Rows from block 2 of the decoder of a small masked spectrogram model, named by matrix and row number. Rows with one number belong to one neuron. Each number is 128 + 32 x the weight over its row's rms, rounded and kept within 0 to 255. All counts start at 0. Numbers have three digits each.
After each neuron's rows are labels from the 100 clips, of 14976, where the neuron reaches its highest value: "strongest on" is what is common among them. Only what is clearly more common there than usual is listed. The data: synthetic speech, music and everyday sounds put through simulated rooms and audio effects. In brackets: how many of the 100.
# fc1: MLP up (decoder.2.mlp.fc1.weight, 1152x192), inputs 96-191
# fc2: MLP down (decoder.2.mlp.fc2.weight, 192x1152, transposed), outputs 96-191

fc1.68:127168143143191163125135057125146149055130104112055153152130054102107102108134153130134101177134123144098107158111183178127151117160111161102095154168147117140126151083127156106153104160126095169105181140113104109053106179132113137138125143114128095080135113058169098116072099125114135144
fc2.68:144106055135141152132099120095131126130138151141130180111191113095075142159179158130116116135154067089121166185138169150149125133152096126115151067121088166123117117131102088102146123114079145193121129136115163117142166190113135099154096116096069124192130068166124177123111191090132150096
strongest on: short reverberation (66); band (64); reverberation time: 0.15 to 0.3 s (42)

fc1.669:134137084133135105133137168070124155088106151058171132126132172132098132109151116151180156145160121176116144158190118066122167192126126147155168154117124139175148044133154158116133105105133109106065096103129082143124167112115110150084204144194086133087062119141077105094141127080141117079
fc2.669:088112120158117131103147131126162173164144117168089116171099142165126098134138118139121122069151123129181128093111011165104168157126160196162169114095108166080120159113150144108109168080153126100147205127087124075147169165091097091137158112154112143096156092137159116091103162137176168120
strongest on: distance: near (89); long reverberation (80); reverberation time: 1.2 to 2.4 s (54)

fc1.517:164075126092114134115082166129122079120101100129115120136130122175149092086153116076113103171161154143145072158160152152081147116130118205143089101208053149096154131162153070093175125178119146119118115095179067121131082162154068102135139178130146106135118164143068110081143091151129133125
fc2.517:113174106133104069107126178133123121139109132143160197199138091129151147139094160112094144116142155141157169138140097094060140108180134126155128068168060093136151182090147118102162116103126147100123119083173183134123073176066102110213096134089126097145091088079132111119136110118137117140
strongest on: drums (93); number of effects: 0 (66); dry (49)

fc1.257:162178159122155099090136180083143131115131193114178066140132210131063169122124087123162118110138174148115181096117124073139126174125122154179180104149102110102116105143181113199140093123082154129100099190114121165104142130126166160167142136068142131166104071117084138133115161117138130096
fc2.257:146114082150154132146143181118130174161122160086116117130160157082148100100132129160118133090025142139172085105144080113111168158077057088151127099128124146103122181122150126105133157162201111107112141073072167142099123104151126100085127176148191103138141150118165085147097149165163055174
strongest on: long reverberation (84); distance: far (67); speech (62); reverberation time: 1.2 to 2.4 s (50)

fc1.397:119048087132104149110074087117133091077079118134109167128092114107069141131135122148176081130131210138082155160111100085162131136105143198099136103140126171155096123155111131110147104113156181123083093181186178109141164143091113130150137159089154167123120111077155131175106177145098134119
fc2.397:128161098152129098124093099090099069130209200114063042117155166133141154104117116079138134162134148130115172076152163151188147153165129106137127160110111111154169150155130108157140102123047153125096109115126134091085107155135123169083144218126138147083139173164113194152116097069101132069
strongest on: telephone band (34)

fc1.624:138167188187126144136161081140123131121083112150144153139101148124160095126149187092149164090127178126096140123128139133112151158138173170139105177083150079078087107112119177128065166108157078153067090142080076156093129128154188138090069123182140110133146095081090116116171124136143157175
fc2.624:085100208178146171127091119109156073125151070127115125140107100092123184181114180158176144078073088140110114144114128141104159137138151114147104099167105163138107126169113077155138190086212122108096135147081184160162145134155189103142085091129120162140146111130083087136146168077114079163
strongest on: dropouts (88)

fc1.543:054126165125132155091141080156160125065157126134139137132102154122094156095121129167123089141150087102186146127134177144168080125162098111100145157086102112161163100110138094120101138155150115152091193102101155117127115079114084092131152135130074161104185186085105126143110130132137158184
fc2.543:107113130119141083070091136093127098163130188132130142119153132112135114158157087186115079096125142145130121107121115160157134132127123170134110108051166092099133137167108159133078114177169092178147096128107088236167101137116096108118113165138107162143116136087097099151162067143170117107
strongest on: dry (84); everyday sound (50)

fc1.1:115114124109102145163142074124104149085116116130121112172093129160112121149115099100167126172109140128132070082232160138113107097080134164179106129137064098092160158121162104119151164083141077118178070129101147137131102135148160133105122110095093077151143118099104083094130113124207098122
fc2.1:157080167118177078125109134134106127148136072113136114117066091103111117107132225126104137148167126150111155160127126158163074164166098127076116111111185163139140078132106122129139112209082113112179162108173158140165140132062116096142132138101123165171121132096181122157084131117110104209
strongest on: dry (57); band (55)

fc1.513:113173156140121144094151170143117209100127147120132154160088118143070103104123082142132091134127109116141161112118120097122120094116140159169107184072079077155132150093100119123158130084108021090119142104143136121127172096097139118162112128119179137109140165117170130110120108118089083137
fc2.513:123158122166133154157153111109051185115153150067090135119134144187125140122083066118103127089103124061103131108158161164203097144105102150083100167168098112122148088091111156168144155136126134127103126132076091161122107084133134091158053090141085149128124143140121114149101151117139080094
strongest on: band (58)

fc1.757:146106084132100081103118049162130136026172144146057198089126087103086131100121112122085159151170136152131156155117135129157110123122143117147136168126081108134125151032077133123125185142119163143124193082184100166116118122126121140092139064136127153117186104126170129111170077098140106199
fc2.757:105156140130128192147071194112135083156105129089130106155163123176147168152195109113194128117119111194195133118123119135124143145143102136138136057113179102123150117162142075152176074089080085148078099159110158193135172154158142169123118149141147146128118130148107148134126137112147098095
strongest on: band (71); dry (44)

fc1.207:160209180115133151118212105118111178136139124175122167085029132187072077116134135152076164140173193084152130148118159143132113113129137074084122138178143195170129165083129153095125140158087127125124149090170175124137128162129167130134106130154175138105157127074126082131059100182117069135
fc2.207:107111098134142086087058111149118072110110124109090144130174133069177131135115151136111143093178063122187070121091136181066152100164079111112188070117134145148176094093125181153170159097144153107122111145119090133136097169091089101118085109140153141130039104138137074183160133142150154138
strongest on: speech (76); short reverberation (66)

fc1.399:108134121182071112138084109153132120123138161147103106111147169033142120153086186134164171125077135146114138147130115115190143142154164138120141138175152137096133140074149083148174109127099119083112161166140151101143103138130127130167096128170136176105176152083127178120063123134175180153
fc2.399:131096158126128171167173150153147065144104097123197170133129094127141135114126089105124116125134068166131101157146125137078189117076045123139113145089111129118170190160100108129117113104148094145147114120134188125163131130137113202114128163134185132103147151135151141095115120146123176110
strongest on: band (90); telephone band (33)

fc1.206:183193147113163078105154082073161191120108170126174180144120144167061133134101156124148167119167093111159123067178147122138121144104144135178172167134098163136154100114121111186133137125037140089126111113150139132116165144096125103138100181125142127187111117102113149047096095131114112096
fc2.206:093177156111138099172150117161093096111129145106115142150123097197161136173141107106150164145131144166122170077108141083094093069167096117110174064131112110113075119089120144096170161151124136125213109193099136127067126149122133140130115168163171169123117062089121148209142160125197169130
strongest on: distance: near (74)

fc1.628:119179144110091135107091146106119149146131157213171128102133149109098163182167118122190133165104106111152136120103137085130138117084156143105150134191091090070128123165159152112157094145125112127134151174089117172096185118050175111088160165111180179178031124131110079122222199140161089141
fc2.628:158166127168098128117076079145094118137132175155161066158122125166156125153125121133133170106093171122123071159142166071137159092121099093152116178213089130095139187130142160163142146122093163061135115151117127167105124087166107087097167170080129107192148098135145043098084183143147123166
strongest on: dry (43); echo (36)

fc1.552:121128157164118139152158113096134119109141120151091077224137114120100102095163153103166141139155069147088122151099151082110089140164110132228181136086126127147140034159165098165095136132128148117135184098057124127119114126169126143137148161115115148163125165071150134118085140119051050146
fc2.552:105150147178191122156137090172075104096155139119114138182096094149150114145089095169131096117143094111167134140089154197163139137166119183119089118111126092080150163088122140160144113179129130114141211104143084172087107124126082109121110121130149159085244128154118142123190155152166095154
strongest on: bit reduction (73); number of effects: 3 or more (32)

fc1.199:112150136136186154076131122182130144101162102142159116156143171147068096120223140150168076162135153110123061102090106091082080078093123116149103108115120180114104152165103142114197087132099171140097164120087162126146119097149127077160104164145124156156079166127065155099100096079132131185
fc2.199:112116187158115109206084129154115130174076131157124157141174084085091173160124083114114145088123158065140127103114144100071119128130138110090139190095125078095106106103138144099120104129150157100113109101113175096175182160105086165158176115076189092114151140145164123125141069107130111110
strongest on: everyday sound (95)

fc1.100:117138142183156122084174144101121138103164136162162107147079112112168099094161152095163146081106123154094127125214136171151143166119157113133100175147103144064148150119114096124165082177152137079090202063086117153109125129116124111059106107068182131130081153114069194131169169141132068151
fc2.100:095143136099126098142164101156141142131113166058125089095072114188097122128116124113112141148182171083100117117163106153143064138135151136098120138105117164173096115177173140071126171115105151077094124126204114155132119121086122114095095181160113109157144149129094124193203149078136121081
strongest on: bit reduction (87); number of effects: 3 or more (32)

fc1.767:133104124129093092061194166166166091064081110110114069146124128120100089151162149067120072130178108094126216126132105092134130107153117083067138150133081147173137102116138124116132122098156156118122184142169116117096084167162129157138122156139123161092188096156073150158097094118130118132
fc2.767:142189101112179104140069097132153157120139174217089156153183177149085071139117146110113108119118178143123102101205112092079131118142093174138093165101039130125202147103120141096173132120107155107081116115136144085149176109095067121119101113047120066188103131116183147161119137187096121113
strongest on: bit reduction (97); speech (86); number of effects: 3 or more (38)

fc1.98:151151164163158072158130167207160159133098124128091130123115135134095122151165050065186128153158087149136129107188071140147132078138080147077161107180156103143117104140119135144141173169111113153084184085105157135145184116180080093135148110194141127095144139101082173134143126070105118059
fc2.98:110175124176147155113092152145126119172180135138106092143148058126168142142117131174109133087102184176155130146106156134137099129120067069096157141156157144075091142159149112125124136145128138097135136140119152118138057103083164153114145135102099133053067113134140105158131099231116137181
strongest on: speech (98); distance: near (68)

fc1.508:072169130104126163115111186078170142165115190079161110161121163182143122120114119078087172136158092133194160072118147075114106145138157097090159159120114078122145079151064142144124208124117200161070124144147133136114189127100111094161123150164182122158072097126085108131087089157181149101
fc2.508:131081079109144095179117099165077113096142124169130182139118098057121123132134067146180101155115081106101075116120137174097182080115134150127227149094137123141098152095122131099126089142160108115171082098105119081053114144179128145136088143133118159158157129101119140119102111167160086148
strongest on: long reverberation (83); distance: near (67); reverberation time: 1.2 to 2.4 s (49)

fc1.247:134092113119061098134180104139221116135083110139150132113085125146158078157158136126140121078175159135054154078110142075120077148107162134132146122032159074140154109093125112186156116143096098129140125130126088150163113116132104139113127091148077192163165090113072123173165161109103114118
fc2.247:125156166176179106073110157192120129166098159104146166139124098148129113099103042134109103107109122115144147110118135127134166127138134160132156092125145159142105118167089169129089211096154173125150066152154161123095184156103111109133106121159072081157112086153105113121157110105108149164
strongest on: bit reduction (60); dropouts (34)

fc1.533:131127116113115157150144110152126106107138155166066130102122158123111114111086096140142189141141127139107101144146123133094120149124085100117175175132073143140117126100125074148156146150106161210128140108093110133108108080124172142164160068119084117119119106123085162090196153123129189152
fc2.533:152153084112094161135149118132115122081129100183122138158160125095196073174159127104174078143079101140178108155110073131155127140139060178087117166122141191099201091061157147097117131133115123233116100130116142124168097177107109158181141188145151142126081102132028108170118113138093097083
strongest on: everyday sound (58)

fc1.547:161102155063116108148135130111119182133172089062140113143132106156087147131124075112133135117152116064068083187123113125127126138138203103145109132141141130120123121112106121140081075108048119062170114128097006089157090137180148131115138154159183154099111096135162102130156107139105167117
fc2.547:110170139130103174130112164095096168129119138129129139121097121163142117174104192112114095092156145196117083132129102091127161150144134123153081101111131055091206135137107119148185136106140142173162142119096127128140091112096150121097106138098119145112178186132158092127098087104097104162
strongest on: dropouts (54); band (51); dry (43)

fc1.670:165165127127145160146118125144060102150100103094194079079087125153141110112085152146109146166112105093066053098127128067145133126129147157111183083159168137127149138124137076164125143146133110135120152125109097168192113127157174178145117136145179146088145109077103143159130112116101111083
fc2.670:136175115128160172131063180096165110157073148103156147154108114141086121135158157165138085157046050135139175143136159137096117157118128167145091129088158089147169121123137156115159162112097146118082132122150053130122129126130153131142095170114228110151124114131156103146131105136117168115
strongest on: reversed (100); drums (98)

fc1.409:102093113168106123141160062150138117139102157135180111164171125136153137129134140151170115126147099178091144153126148139162129159097148141145044101141174035108162149134108059103163178128154107221090159115061134102099113101156145121132151139179124051091143123166153167118126178083170142117
fc2.409:189154152115164115100116091109089156132137170139072126105083148139132167100114149146136114151086097125060110118112171096074136079085117128144154151103086155130139119119130124150131086110142157075101141186107123112183102101091108144097079184142093176138121054182147137097175145104119150145
strongest on: band (94); telephone band (30)

fc1.625:153114174091123100152169152076117156079175103135132121131136125098132156134132107064119123075095113131117083159141156154124161159158158102174119142110070115208122100149102112116149105149124120106110168059134118138136158141131092135149128098095140185109158079109117199113120126130071052096
fc2.625:071142150108096185119158041128123164132169166120149119112138094083124113099102207134109123156108146131124115114116126131147086157123137179098145182105193187125151088111084079103152116156118147122106143118152168142124137125147130111078145135099113142094148131143064131145160123089127151093
strongest on: bit reduction (80); everyday sound (60)

fc1.170:140101146094163136113133034102074138131146068132141163188185132199106143141194084119115114126162076136104127104126135156134127089142136077144145151105143174114175130136117127128136153146132087145145155088115122109088178148183142074086134204119141137139130140103162130118146101150132133153
fc2.170:131108150106123148087159075153143159169133118144144141167172161157094170112157150173104102131138089131115131097150129164088097113104118130187095147067113116126094153101159157106137079153074146160104112052102147151120123090147119146086099111100181071142124138134118118144166168159105188079
strongest on: band (84); dry (42)

fc1.456:157145155131165136174069132101124130114144149194103092137162109127181135131164095129157124107165081160151157059162180167155166119165181118186105118137097115117107125167101099121158101120131210125143113165124097175135119097105136152114167086150138109151162165091116126161058115190143148058
fc2.456:174096169138091098128143106185153160115085107171113149133124135130115153123131094131097086148181130131136089153206081132121101110084100156132140054155159171068089137179128143156111191115160121152096103130076174079086131130155139155135145051126076136128065078149159148152168162172132161165
strongest on: band (70)

fc1.176:118150143175032115124186153092134060189150176119119089111078148188128105151094104088156136185136179137122117123173125104128130101111156152118137088165115175098130135157119111167142113107080153085132142125136143141123093116162097155147038144136151067113119124102094105112092096085169103180
fc2.176:109132133091129145141148134105125109159180161137074172131135067121101159102119157155150119107164182131131092123197130173096111130208092137113124156101152134183150221102136150185153093105107110100140117114148125060096101132091088139162049128130129056166181216086192110122131132132074159155
strongest on: everyday sound (55)

fc1.12:165152139075134131165078132126115166145091188138202188220128149125076183168192137135090106126107109080153137134100091089159133122144131086116145138178048137124095095120140155144129114140106115113138081127103164159082149099086124081119147140176096107124114132180131103041147130104117171102
fc2.12:139123101177137132103123141098074063106133150083152144091088129129149113088055112162133177129058053135095163065138155141135182172117186116114156154137118125182159174130120131065145091143150148102083129118143142104159053133186117181150112144141187141117122115095088062135160115150141095131
strongest on: long reverberation (88); distance: near (69); drums (62); reverberation time: 1.2 to 2.4 s (54)

fc1.150:140155137163130145146107160084102095144179127195146115175180203112153111127213124125095188154089102104121210059089164125156081065139094133133124162128157091144053118136125121123148113173089156125095104129133157113113162116110152089168119109152180135113123119135146130090137152143109156149
fc2.150:140146075106163109129112139149158119115132137087152121081160098125124152186087136178102106160212153149117098132191116092106167162130093179095134090129113157119152149149104099128177068080152089111096143134088119101166086121058107171106114160134103142102091169075113146130125131141129120122
strongest on: long reverberation (67); drums (54); reverberation time: 1.2 to 2.4 s (44)

fc1.640:154119113093161124146133146135129126101181136105115115122087136083184123130158110079156099160125187180130182139194135114143167180111103120143151072129186113106180132169164072104096154130133105162159144149067165124111121111098124099171171136148142082132102081114096143107160087137171168213
fc2.640:158114155100156131099153091136110124110164185120139209191156068109166061106130066089148133148156128094084070173123116126134118122097167107149117151092111090135146064179141104122127081127106092107166131154154060083064155119134094156179114105175105118116106172131132096126163122099112131130
strongest on: dry (95); speech (83)

fc1.219:170132139162087101127172118123071123127131082113120078146105131083149085113122094116072172130149051088154130185170175090144123089119156136155096089116127131123157113148137133151096135105114122140123122127058137157099127114130153073137113094181096103108139192173160054150161151105142115180
fc2.219:088188149191114088143142133145122110140164110192049150134150103130130119099125091090107100153164091154109103119188134117125186096098118152075107155098174149129159124125152171123093097128150066126168098142179101130064077177174130179129066102140164134199173119155102105145100132150135114085
strongest on: dry (44); wah (34)

fc1.658:048135170079128126148138013148159134123119131062139091098076136203146113162125101120129157133205154164129164113098089105131063095100122104120116123126135120146139089081113131112124127073166100127068138142169104135161127135112127110199142134161121135091135106148064187100107121167141158088
fc2.658:121151151202103103128132116097157133097142158120153152141122106136126134095144146129157100173082139149134130112192153111092142114179117090117102118194122174125184113126141136083140145156152157196144165096145094115023153061151111150117123105146101141091123156131119085123105147136121087158
strongest on: short reverberation (90); reverberation time: 0.15 to 0.3 s (72); speech (56); reversed (34)

fc1.303:129140140133126133115082119049169121216116153084158187178163052078066149164109117102078106103142086177155109125170112091133119079182143105192143153153097105086135149088165113129189113128101123120096064080153141065070143101078121138199129082151114092161084115106115149115126106149198104115
fc2.303:102141154109154138117094095127152159147130127168119163136161159154126101138181166159087115174150148137175165089164124138138103110100089159117153148043118129132149136140066125134087158157162123114116118092121142140065105148134093111113062139133139094140160087164152137091144168117109160152
strongest on: distance: near (83); drums (58); telephone band (31)

fc1.161:090102126104148098169096123113046188138117065189169136160147135166174131154148100126110151158134071107134130199185133086117145144146167127198161158166148106113122131169133071092094149145113185139134118073160105115075177124125121104107138083093155111117161079095123142079111073108193118095
fc2.161:100145147074151176135122123115096119092133120140142160091133189076091144132084128086160140127126145183138159086111114157107162117145101113197127056091160203116156155142150108150102135111115156149167114110118167125171172077183175113068075081080140117137176154095108136153111106119131159077
strongest on: reversed (57); distortion (32)

fc1.582:043142076148104157126139045205154146082114136043120103164090106103132108139169160121164106087163101156122136097141128144168091182114125140108116128121094166174116116143156154101131115168147128171085090126121119166161112056146088127163140149152125136142185098153106144107069138096110144157
fc2.582:159222188095161132091126150110080074153154189191148130117196135147184136136132165146145123136071186140140117128082140097131154122117130111156086105083108027090148176100105147143108090157108129159173165071162120144102111162034136098072098143128114154157107159146136137182147101151107128119
strongest on: drums (51)

fc1.607:135087110102113113162097100122113153129089146099117096160041142162140169138109138180145131141141104175122136094120121095160120166073114140123161087148127128158133149095134143138146117130156150196169185163087157133163112113121159160179143171154131132044114139159149160165125136126084090084
fc2.607:112149121123158108097122138079182116169118125104129138140156169114066174165081164142135097094085150182187126086077111103083115187064131154151079088090166051126159151116093180126121100131128114112155130119129115165119119089097118177117074116104105147156113057142193150181180092147151106154
strongest on: everyday sound (72)

fc1.126:129122140099171118219103122153121109043109085084121108104148126108146151174125111195161052151109132092136125146143048095188105125133067132146117125117109151181085115101188087156139154159162106155174137122112148149133132061128154131123125164133141076107212120143163167091107162090146138145
fc2.126:108140101093129097140085098150166200216099140127114146157121112201108092098133173125131141100127128099165140084065110078107118133119156145122108122103159051162105171128119114143141110151126196157129165106134135168169143131104140103093049132150111172177116153129049132187167122079126156133
strongest on: telephone band (33); wah (32)

fc1.579:120181141118193114099142143074166124124136136119136130148167168115097086120163071188124130112127133124104110134092100123148127149182142118098160100151118167089083153104212140136132179137130096183103201108097126110145101132124080145116117130182102129178148079117195207124107055089202075149
fc2.579:186151143122167114197081123169121147117152135113115119110173159066131194039124119123120154136130098150086087152092170140080095066139151127106136134155101130095103141200144114156148123116167122143142109116097185155150168148123149103111140059096141119084123122119152195136182101140164101172
strongest on: everyday sound (100)

fc1.53:122147179120138136128147109104108110161152158138077132093110170122095144158150120136166190137088127158123166135123144183118142122123085177224096143137168099109108111042070173158113179148079139163116099114109069137100177145119140102153145144182111070103130203158118105081143112109185165134
fc2.53:132075172099111125170121117158124065141099140112159092165146156145120074015113180129110091159137124150164131120103182082162168158153142102106136119108100110139077140112085146103129082158152103163142092132132149107136105118148147157119074095109166174127171081138159142174160138124110142117
strongest on: tremolo (85); band (73)

fc1.581:131110099140157132147099170137134149110076095181201119124169088127101110128148072121139145126155123093138155146186186145124080149185109049155113084133132176133149114133122135087113025085131109158138105162145141177192152114152146173175103087142126142101135111175125116146132068062105107179
fc2.581:092202140149148104124123055113123153136178171243101135152099114141054153184126104123171143094076106060082151095117093163104149113086107176147106147109116130216076116088164120086085126170127150134152092104144092091104174150131149104114089164139135168131076150107115132107094102198169153092
strongest on: dry (79); drums (53)

fc1.284:140128155100194060112157140122144108193122125050114130110141161117111123108135116110126102187154113133099172126199098063162155168159147155153133136136152135117151075131125197151152165101104097145093097060100073173142166123152141104156187152191102118165136107143074139139104173116092109159
fc2.284:091076143136135077143116146112169164086135086203076136180041132151153149140156158123119083096176155115137139118146038154088149137165127157157153102063077131115105083163106083148163172163152113156138157160149183129152149087141103131164128084139127109142133075067145099107125125151178153119
strongest on: long reverberation (74); distance: near (66); drums (62); telephone band (37)

fc1.81:166134122111094175114108135089069128105126171175123174169180139082134174113120146115150146091072112084138119105139158074137124095158084114114180191167096166144177175125115165143082142112089200146117106093178091116122082156197107142106142073143132097191214113107162092125097130069137174102
fc2.81:074122120147094064196155155110167083114126121148157096116102109112107135088128111064131082128155134186142113173121069131132127095126196129151104092122081147168140113127183046192181110098117106149124147155123137248116137109103095143154146139140145113099027144092125190162155144107113090083
strongest on: reversed (63); drums (57)

fc1.291:133146152093153117098192221100082116129131157094195155155171123125159149086129174108155093149185104182105089105143089147155124091119163176118096188165144094128051145141064143089151159100089079146141149112087103106190180118140132095104150114077120169172132136154141153143111131117099097130
fc2.291:141112148154119107142170139125142021106163157115184129115095112110133118074108131086084104169184105118111053154103088116146069088106123134130162081086140117088144167091146147130112091064149115086127158093129157095142151161180181139128144116116185119134079141135141162096077110141130079124
strongest on: long reverberation (67); speech (51); ring modulation (32)

fc1.688:154125134190090167179136144152127120119131178150140095174152151105183085149160134128187105144073146100115128157129182096154156106145083167145166116173107121096110162170085106128128105095137109169103105089117154118108102099197124077120162093139102122169186081116152155062101144111115107116
fc2.688:115169072128081096137215067112147095135161115121097064186063136098086150143095103116132133126145117196147105106137110167093149082145113127163131143218128120151159081073123145143113171133104145126084148144115083146144109174104197116162098095127111125124135111141095117143059156108177165107
strongest on: reversed (66); drums (52)

fc1.605:121150126181120149107113101157157168121171102166167145153107140101098155090157140163140077118125149148089082150116107143163145126072160117063208143110143122131128159126171125110108063131112154075092145128075137045102133076095051112125161094126149179177118126150168191133157086083122152130
fc2.605:049133142189113141118157163118212130141103071157092071087137112090153144108163158136177110108159173111160082115105092117109164110157161063141111111142130133137127137108128080046175144129140121128100124110129135102152055172139079133143099103146184136156150131143104130131094143170141185142
strongest on: dropouts (77)

fc1.337:159165163141145132156068183109128080152119145124181112151161103114172128082169097141086110082092113115131151171145154070083131139098156095196151199211124151160074144123114128165110162125089149149168154132160115123127155130098115148159145119122144188087131128154127105121078135102118127079
fc2.337:110148094063169091115135089126053158139158177104117085067146124155065112187105138152112146114126206158136105046138134112127157164119094183103072109089149127058174125135126119145156078169082137154103150125131140144091185142149156131082113159099101103149136167143149165142169095157113159163
strongest on: reversed (66); drums (59)

fc1.556:140127135126186149128108129086081118092098161111138182155075159170129182153100093066129158109103098192105072125146079115105151191102158142106141152133128115170120155211110125170089185123121075131112181175133083125131117118133141105151163105124119119160167130166172101062132087141173123161
fc2.556:142146171158168168093092150114105121088120120169130126105119095141175056120120113133099142143088165140147138130109125137173163146127137109155132209059134129074148118102140070116107139217132156106149105157131185100142080126176108137152131126096142162110113053055160140148091113075152066110
strongest on: drums (62); dropouts (36)

fc1.684:119140162129146135194121120142160157094147094199137136181102116153117108108120091087127125082143070172124130156110139144120157113056126168142143149085173143190107060200106105153109114157078159114151148139113132175118142111179140084150120155136138103169089083106142155144093104130122170102
fc2.684:146148142156083149123152142169118105128174140026143104143094083149121177138135117161162077150119156163133178117155153128139119165094098107132074119113189134155122098158160176129067051165119072129122146128145137097112100176166167155146085156119064122136138154145135136095140118149137121103
strongest on: speech (100); distance: near (68)

fc1.749:069088118131119148185095115154077113176123159123197117167082133140176126142076111104125085101091150121087135131116186092139113179087102156143110172147139099085145142132116113051113148095146148160151160152121136126112114083093139139137140116136115052123084123176151194127112126165184168081
fc2.749:164099132146150145134096173109117148105099204093090142104159143143113192123154112117155151162173087162100138128086077174083172085107103155138146118099109184126137169121140112122126073128158099089079097144126140132149153139187049110112150160170149160126123051082156124118106157130130121140
strongest on: band (73)

fc1.278:137159133143100137110077115151201081144072151115120146137136143141138096196118124105137055153096164110088139115152172123162153086106137130056110145094098118133151054148113169129070111121086175116054203096140104138110151171116123162123166126133079129153148188143132161090192078091079122172
fc2.278:161147095181090118096117137164153064117131097087130060132152112155159083098141116159114171102142065147126162163085164132091172113122099117084084161173118111109099173136180122158108135140122118168189154093078151125090052134182156140132098081163124103130150163142147099110135107099176145193
strongest on: drums (86); dry (81)

fc1.634:153049145179188146103104143155119108077171110120112151161134150071091142159124085090098081138137126132135110106095051106134132118158131127122085141122167157144055151149170065153127075142090121169106128083161130123162127174145167141158148072101094131142142145154133132098137103161137183100
fc2.634:102157086140077125174089186169115064144175167089156150139131117090131164148071126136123122116108199093088172123132092153159082108138121121095148155126077062140119086175160146180129151181121077108106156110071126127107111102116102081138127075154106127177111117092165084156107135172127149155
strongest on: everyday sound (76)

fc1.389:141161173063184118173134135184137093162169152123105130131099123112163110136122148096154111101054146177114157089149141118090073123099113139069111095166109146150105124166126139122127110140094069114108161118120106118178139130174111133151189132163162120117160080105187096130165089130181155130
fc2.389:128118188171161145132146107130164147173107152176081117140156080171094149111141170132134107143098093085166171051159147128181168129113102108116154157106181105128113139129105137103134104158157161078123124114128171161116142121132093144094134030118147106137144131011204189165133159118144136137
strongest on: speech (92); dry (50)

fc1.442:084125081066111139138168124095148143145165108148118139160150100087181154142098127133173093152116119169211166156128107132110044131153099107126122106173166145133138154104167142123151076130133142206047129076098119142137045091076138068187141113160124080118121130172175187088120130079152124088
fc2.442:126100101134090180144152114090181136140111124194170100136177154129180127149104171155231151177120096130123140122101198164123158113143134167108112130099117127130119148069155109150115129085136167183145135122118138110121086128083143101049088099068125084092161160110160134119202071127095115155
strongest on: dropouts (47); reversed (42)

fc1.385:106076060119155023128097080118098142110111156118125108185100121138132122165146150096163095174139133138114140088118139151133107116105145113153199138082131087168075086129153121071135158117171151118131114130165133070122087161126111070103126147146126116119173127133151169100082121125174126145
fc2.385:113113095121138131103062111069167143134121133141140065081166161098120157129142100108099114156130117102074109077160101119122106131096087102149122123115104140138105185095146173160138147157162157125144082098116115122140099107167149114144114142081161082133059093113122154147163113161110080147
strongest on: short reverberation (73); reverberation time: 0.15 to 0.3 s (53); wah (51)

fc1.504:190186132069147079154152185067118172140132148050186127185149161154101110136148093143115110121081148167102094090153111098112166170055100146155104145103102158148141092163148082142192120157102111084083165117108117107053170143172114125157187128184078137110033145121088102139127120112083117116
fc2.504:107111080142100170055113136112118157174090190103162104112102190116142174124077119168099137063123087126192148118146076136087158174091137149140102067160141169103144112128102106081115166094165135161146142147121147164148100154119146139138128179105122098134087118090153111121115088130145115098
strongest on: distance: near (79); long reverberation (70); speech (53)

fc1.297:143145122163128185131102129153104111122162118088144122119126132102191129063106137044178138154133105120140141123172106070107123128104170133149161173148086136169124131124117129129134107097151151077110094129103091135126109149149180067164143079151146127123180127129069060108119223129069206125
fc2.297:151135182146124108161097146118117122136113120172118150140123100101103146080122078165126147091087126100086127146129192125083101167148140082127127132138144102093110080185152133149153148078141113126132108134203142105159119147077080094077134116093137153167132116188142167099148111136194138110
strongest on: telephone band (41)